A small image classifier, trained from scratch: held-out accuracy 98%.
Rows from block 5 of a small image classifier, named by matrix and row number. Rows with one number belong to one neuron. Each number is 128 + 24 x the weight over its row's rms, rounded and kept within 0 to 255. All counts start at 0. Numbers have three digits each. After the name is the row's rms in percent of the matrix's.
Before each neuron's rows are labels from the 100 images, of 14848, where the neuron reaches its highest value: "responds to" is what is common among them. Only what is clearly more common there than usual is listed. The data: dead-leaves pictures: piles of overlapping shapes.
# fc1: MLP up (model.blocks.5.mlp.fc1.weight, 768x192), inputs 0-191
# fc2: MLP down (model.blocks.5.mlp.fc2.weight, 192x768, transposed), outputs 0-191

responds to: vivid
fc1.410 100:090111122132171121119113129092164145179137120076128125106131137127135129121134114119131124119106121165161124182143119103095117196153111152142085114203107130119133127103148115108145136121134157089167073097130097098141144117129111109122114120149087166164160154109105123160155155132135106095136133126126083096085148121118159154153086161149142126113128126107137133172137141086125136142096147120131077142180129125095105131139140135116109153170144121093120080140144135125132163128157127143096117124132152142141130144093148130133167136106119131125115152124148149134130141086151059143
fc2.410 096:101129106145122187098140065141123090079097128144161119115105123144118114110141112140157111105140072134129120134119137121123056151124138151154160110154107146145062151159090164140107093145094138110137127147133122219102120128119115128115096121135157120096145105149095109112140121104105091070106154100116145118141124144150114117105139170133114135103158161114148096141142159153125123126117160159188176109126138132144131140134146155133116132171098110150173106136089145128131153149133130131116118133132117132079131091158121133123134128136146111115138183120137116150127135133131140117

responds to: small pieces; vivid
fc1.181 101:154091139109135129106184134152149108171122134127135139149166166116092087164152115089151132186135140170133182135158138179115106145118144157130063133152132106093099164096138117139128135100134112123142120158133114130118127112148113127117115139110102133115165134164123103123150132127114137142129194138072133085104147159129103152091156119124161162152095122102103130143119121124107129122118151146149110148157146149129115140099177136131132144164111126130120107126114118122151110104103116168130120091149170105107130133150137121143146111126127118151114080139194129094147165109105060126
fc2.181 098:109169144184109113130147169125113091125122158095178107139110131145109121145076117110150116119081141106133117122130143123173130120128136128154189146121104147132116145139079194136144143146124138092169149155118141115113127110124134123116121126107134100132113131146090132126098160134118135152134158100113182166119151160143108124157155181098085109132135137115125142123136114133140124098119192156209149123112084129158120119133072155132118120139134113097173080112133105124147110093069098119120120109114125152124135166137109121133135145095152109166153109115119136112115109133140133138

responds to: large pieces; grey
fc1.391 099:127128089168127128145107116136139153089164140102143111166180204158140114137140102136136142160119158097107118145139170143106098143160151129145163131120130095098099112121153128106162157107167159137137144144118124128122094156131134097099125142125146138137176136108110152118107094150117147151143128149121152125110119105112149131153101147115106115108101093104094124154134132107136116125157215145182151113147124105164110140130109106154136179103112157111119129108131201153117135134145121118112185134162153110146091108125109146140122103083126134144120099140144086136086114138107145110
fc2.391 102:157141121129166109144121115141123107150127178130081145122131132166137146149075132081181144097097110149145095096104128125110160143132098094135133156184087135142156149101147151110135100103108169137133093145142134111120138109140094124140148166128123137125144167093103149155114150121139134105174133125112185122125112108136141101116110157108148139159126112138122156164140150160146144163108146099106108130108120178052127144162129123102142139148130075095118116136092093154162132150112109133122114138115115148119133169085120141118097098130102070122127090130118152107100096130110115149

responds to: small pieces; hexagon; circle
fc1.348 111:106101161108147124112146136109185136158189134096130113156169087097128137144131131149137126145158139152145136124148182168152148109185152154135114108129127110081117166114093118148117166104181131117136081131131112074121121147143138124122150144134172132151103105117111117127165134116126070151130118107132093118120118124121158112136096120104108113127101166122097114120151133129138079109126144126145141140144127095127106156110111183115116155102138129036121083177155133157127110141149127142111109144138165143121127155092099161133116107110148136114137125125126127146135115123155112181
fc2.348 115:094147111086137162123163118155146093131118132134123151119138137137114096164131085081154152115166102127106121104140094129127075119145135127156163119161149114136118140162079174143101119144126129076105172147149088144100104097108089150135094137127108124123096112141069126113143118126124144097163163136108145154153115133162067131070140144123146129124114109102119094120130152161129079111143124133180157068117100141172142138146141138118159137129120122113132095140100157152145100115103130132147143126132142134084125159134112135131126112116154153139139137165127108096136192155133144102

responds to: vivid
fc1.206 087:150140111115179150124133145138153116144141139075109131117128082178116119134117102139185084136111092178120110185099133151092095146151138151095084119148096121122134150127133168117168118129125131086125134132160098084104140121129136150135087126123170123100108134147113132140166121122144099121134145115128083136122147121110133159126109189151152170124119138098140078121162148156104114116110143109107134101164113114104144132138128127110116145175148140148136115160084133165141138124139138165105118089171162158092099132108126145111133106113128163084111118154085142138099132085156118139
fc2.206 082:125125113150109136102128155122106150132144131151149115146129131127186113143134122107108121096124120096123140162090132116143146111135120094161110093144186121102153095086152139107121132087116104150125085137138116146137180147145114148142153127141099128140154132143135165143088126159121163138178129090113082137135079121122158124081126146122164128149108127138133135209116134125112131145130184122139090158127089097095152139112162118144142106126106107086093163117095160125176117147106145123155103103167150132114096125132125169148104092086135089098143090165133135126136132104137125160

responds to: vivid
fc1.633 113:066142133094129136124137113135135069110166096122154148107106141118132135127078115147119133122134143106134142114098140120117127134178149168154084158141133142103120145128108119138125194138169123130132144181146135137128113138114131125128148130154167155129138124108092126073137130076113094121110154104084147119108107146184079117141141149135172113120120115117158120115088127128113143145095118099122138178129157183179123152106101137086106137101149141113115094101152193143100123154111153143099143144139127163142135156119127122142140126152108147118070089100135106156134160138135135133
fc2.633 104:119107144150161170093125141125133113136118159141108130135179145134124091148163123054129131137136112113150139155159133184136129116089103119156142076135149135125113123100144117104106127096120107115118072169131117159107170144143088133140126127103097137104170138140123169136123153169119134139170081131127114125155108144123173108102132111099104147150123136130118146154147145132101117140143198139143088134123098129087130153133145140160143108137124080088162101120101164127153110140113144162133127119145104124086120119096135125110102112105107068089165164130162106138139136116112090159

responds to: grey
fc1.590 108:148103123105135146143149157103127122143138128136155137085119084121198121069106149115189098078133140183126134134145124107171141180180117151131133114142124177152146133115110143106117103130110166128109106127141138123112144135158107139136140110184125083163118105152105145142138134118103075086144143094151134143126121126171129083119104139139131145102099183158152143132101154125109108116103123107096152108131136118128132119110113134155160144106110132089161139131112145129171130144109150148158105130136114188114145082140077141141110131110136142132136085107130157108104131141125090143
fc2.590 107:166098143129167108159127147108130156099170132126074119149152123105158138128091162140123150159084145120180080148141129148122169139113130115147130090129144127075121099092178105115179164092144139190145113113117138090134139154122156122123149116118124128143172156117165115129115126115144092159134116080129073123117140119110142133147100130119162129173157138147095144147104097083121180142113147061109147186107144157120094138122141138123112136138139133131101145137152090124106131150127138140117138132118098124168137146117133131114126139139127127106113120111121142143112088072109113103

responds to: large pieces; textured
fc1.760 113:133155133090174161112108169138086142161158095133131116120164121101129134168164134113116145111165149107089116126175154103128122105128132098148129135140169124061130123114137122073132166095117103108150130140125132105132086161177117117130136142122107113156170090144128173150189120122133123095118151115138123136169148111152133170151118109124167114162127108105098111114138131108148131137135119130102129162117150090157089138151160141058156116136139108106174118142113170101105146097133141130121174091111143129136105120127105108111160132138116136096096139121122101128128181102126134139
fc2.760 104:190116155124111124139151130154155127162118164110075137125170138157162156153111138079140139089127136159113134118113132125105113126112089113138158098189110157146137164090159136085140123126097143131096159123127146114120136120163128147145171154141132136146060177146119152144128134136126139116155129143108138137111108132145145127080130136092121151145125101166088154121132149118141159141111136107113123134135125139110108113130132129089156127106149115057096094109114126129169120130116104113131126129109134111125105208107143146155107088130089115120140081095106158068136086130124124130

responds to: large pieces; shaded
fc1.278 060:090165115133143193118139147118135096110133110135101091096167145136128116122121116118148134115108130184102102163107152145108082117192122134157117075163100122147107135141115151130107148112165152153132087070119088102109105140150114132100113115160140099148135134128100119147152113104090130098175167119132117098108087145104099128132131148145118120121085109134116133152086131117142065107132178143130137144142126134135120130121145128125153151124167126085131091156107157156145169139113163141156154122143174138093112115107130158106131118087125119166112099141138132151127118101152084131
fc2.278 048:115147119103153104107164132128152128168124133148118158121134117156081139122130099185184109141101090124110080132111176094088106137134140183145107167166104162100096158114094160145140138127175136135124133117166090122111122132121137137119133121115064124118083092105095103109134108110153121085129102164105122101102162129164113130138130169103160132123106100157124106125133109142129162113150115137174120129091111163144115129113091114142124137155146153113136149126154157146163104185131132119146154119102143107125126152094116176148153133121173110131120102140127087119146117139140162125

responds to: grey
fc1.315 107:117120114077195132090109141128107133156157162147122136093150133154162107138151106139108091155162122185084145153092154133096113177136144149112117107136151143117114111108122154091144172132136090141145132163131130144123142127100133116120147114101098127117148119150139139149156128128142094119167120052083082064158153124122099143089116146126164106122113138103086129124135128130118110135157147108097111151119146124140104168142144150091100098135123144145143137164107159145137131146158114137091136100117109172104097117122142108107157121124141091164123161145103109133170151138123114158
fc2.315 107:147122123172096112151124118107118141141109117164114097122121079093162155084129159101151113164097128140160135146106151114133168139155098107137113124159141105086161150091168085131152156088172146118139120103137149075152167159143099112106181128148170136157129135099145130133126089121141101179116134116126120138097095084136132144127097153132102122162106113153095155168104124148116139136124113090150102138180134125141154107106097118127125152131153147110112161105135132155109136156123124124115155150127173142138121172127130148131131119101112153099092088100152149121082103105103102107

responds to: vivid
fc1.109 101:151119107114141125151160113166109124091131122103100150155141105150170118123137137121144090147178121127147128172060104148132157134170112099148137136130137108093112129083141119122123105142157113157125116124116136099142114117126137111131130128159122155155150100144080108121172167123127108089143173108109148095103102141126074113100135139119094130135124167141112096110101153154130147102096126105110117081139127116104116153109172142144127138113160146133140068106156180124136143182055144120165088125155139143111129104104121169124159123143137114114131118090159114110146100126142082148
fc2.109 099:126092102120140146124146105164127080129134163133092147159156106132114118146130100085117148129145078146142104132183135138118087103114133136176163123083131112078115108149114129125133125133114100114103140138095110133121087132111124138159130144133132128123107107146141102146129115100113100090086124112120118144118135181104139150109136143133102137175154105089096105124118139078145138095108186132127185091120087146150119156143179097096151152148125143114141104151152104117146164096129133140111148131151079125108123147158153104129096116143132126109158166154128113142132188107171134085

responds to: vivid
fc1.88 102:143137083157130127096136160126151094152168126102132133135148132122145104099098121083159109121109096151127107159116161138137168102159113141145137125162136160081149164111145150102134147087134138110133072135140114137115172149133052127131141127129165131121129120099066120154128167090152115124131143110075104145125141109105113129150096140121120124166104137084112124116150120153110102150106147109130152148138117192105118123125101113098122175156148140104199138125145128112187137143093124166129091122134127128094124127118144155124155129155138152129086106108142114099104129113112093148
fc2.88 103:103114136127113087125140116102160114149098106155139100096095098096147098123083158107130175109127149159136132123105119092145143174178105143083135166161108108156145144123131106135124137122134146118152112117095155111150158129155110075121145128136165149124067127118117101168129147146119100132166105143115156085108121147133111150145103118137089124089106096118165183145124156107126125123125083178141095128161096078136139112117103141147100175149144110069121143087116130152122163127139123150138133166126170182122103130132114149133111126095126132156137123148168142128113138129134110145

responds to: textured; large pieces; earthy
fc1.242 090:128115102135127111132137187118157046119136130100151167121144098098142075124134162111126128112134146177111098141108113156123129113189153143129145119169079125123151180105142145144144152143137155135107128122154113094153154126141088097137145135144120105166122128145101119108141083109107121095163130150129115097114104142141130114164105154124132123129084131133125142123096168128144169109128108124149096151159144133168130094096103136151149143172133140096119120130119134136144161124139125111125147150115112120118082077135102190133121109081134139139126126180089156116121124074163157115
fc2.242 097:142116083120094101122117106142119155173123121120141151114140126114146130124114112146110145093102153140095157145149131122101140145129123151105093109148106139133138160101168133114166172075130135123141061129102124114160151104196104117111125158129143111159146132115105138135151080132109167112143140171081132112076089132133151148127118109123103131168138112113136162168172138120157094174131143145098121149151152097111108121166083134090134115119145100094136135140117112140152165110153092109136134118114141107135098124124155172130188130175098148141093134129119147096111106098111106155

responds to: large pieces; dark
fc1.249 097:110141108088149153150119150148146162103145139120105108122146126152133109126105100099137121124080185144105118168148096109137105094156106166220167139149138141134084161124138123108146147086122117117115103151136082114127159144134100119142165132167124117144116125091104154164147094104097114101141121133135107111133083128128143118150144127105136091133122107141131131187082175130118130120086169076129109104114114133109108151086127164122160104145117135118158100162153174155152129143120136123117139146136134099126140108161107126114085144119086093103098147160136160129134132110121125128
fc2.249 100:139149148093146204127144153116132132133131147130120128133096139144099098162161121121107114101189136103093122177120114177157117120134121131148136112153168159116146149119058154126135140141119121121099163130170117145112108124136149151151136141141074133106078144137156125119120096133174131135128162117158114164159127148086116107133149158107158146110132119116121114097116136119124151064116172112146103097113060118157152148106121126150127129114123128113129110156099174125135101104059130119129130095121115133103156112110115128128123126080106112105147134136117113125186116134160152148

responds to: small pieces; dark; vivid
fc1.95 110:165105119122116144084094125114073129125113144116143154126163124123130131114155115064127124164121103116135131118155183188111130111107128130125119095137100147078139107137163113121119131147166120122123087182116098157110134112126120136160145124111111137130157107111124148124115129136133146142109138161062148131141130107129165127110160094142095163129123126136138158147117097142138107144109141145118091125138163110091147145142154096073152158104098083130169108161121125147156094133150134181157073072158119101144142120082140128155119124149111096111123110114156106138158148118079133131
fc2.95 106:109142119158131126150150180112156109108125116114147099119101119114103100127082161160133084119134163146101121139082081075151129142161141163128134140131120112137109119141114146133148151157122132154164131122114164097138110118121153077125117128136127130162132112146083098140122156102137112085130159097138109074083172168133129137183117194135137083149171106101127104105118112067146162124133153130165156147168094142152141098132131143116092152165141154122107097117132128152100152101106109091121128150104142144135139118161119133117107148113119128143111129130119147120106114070154112108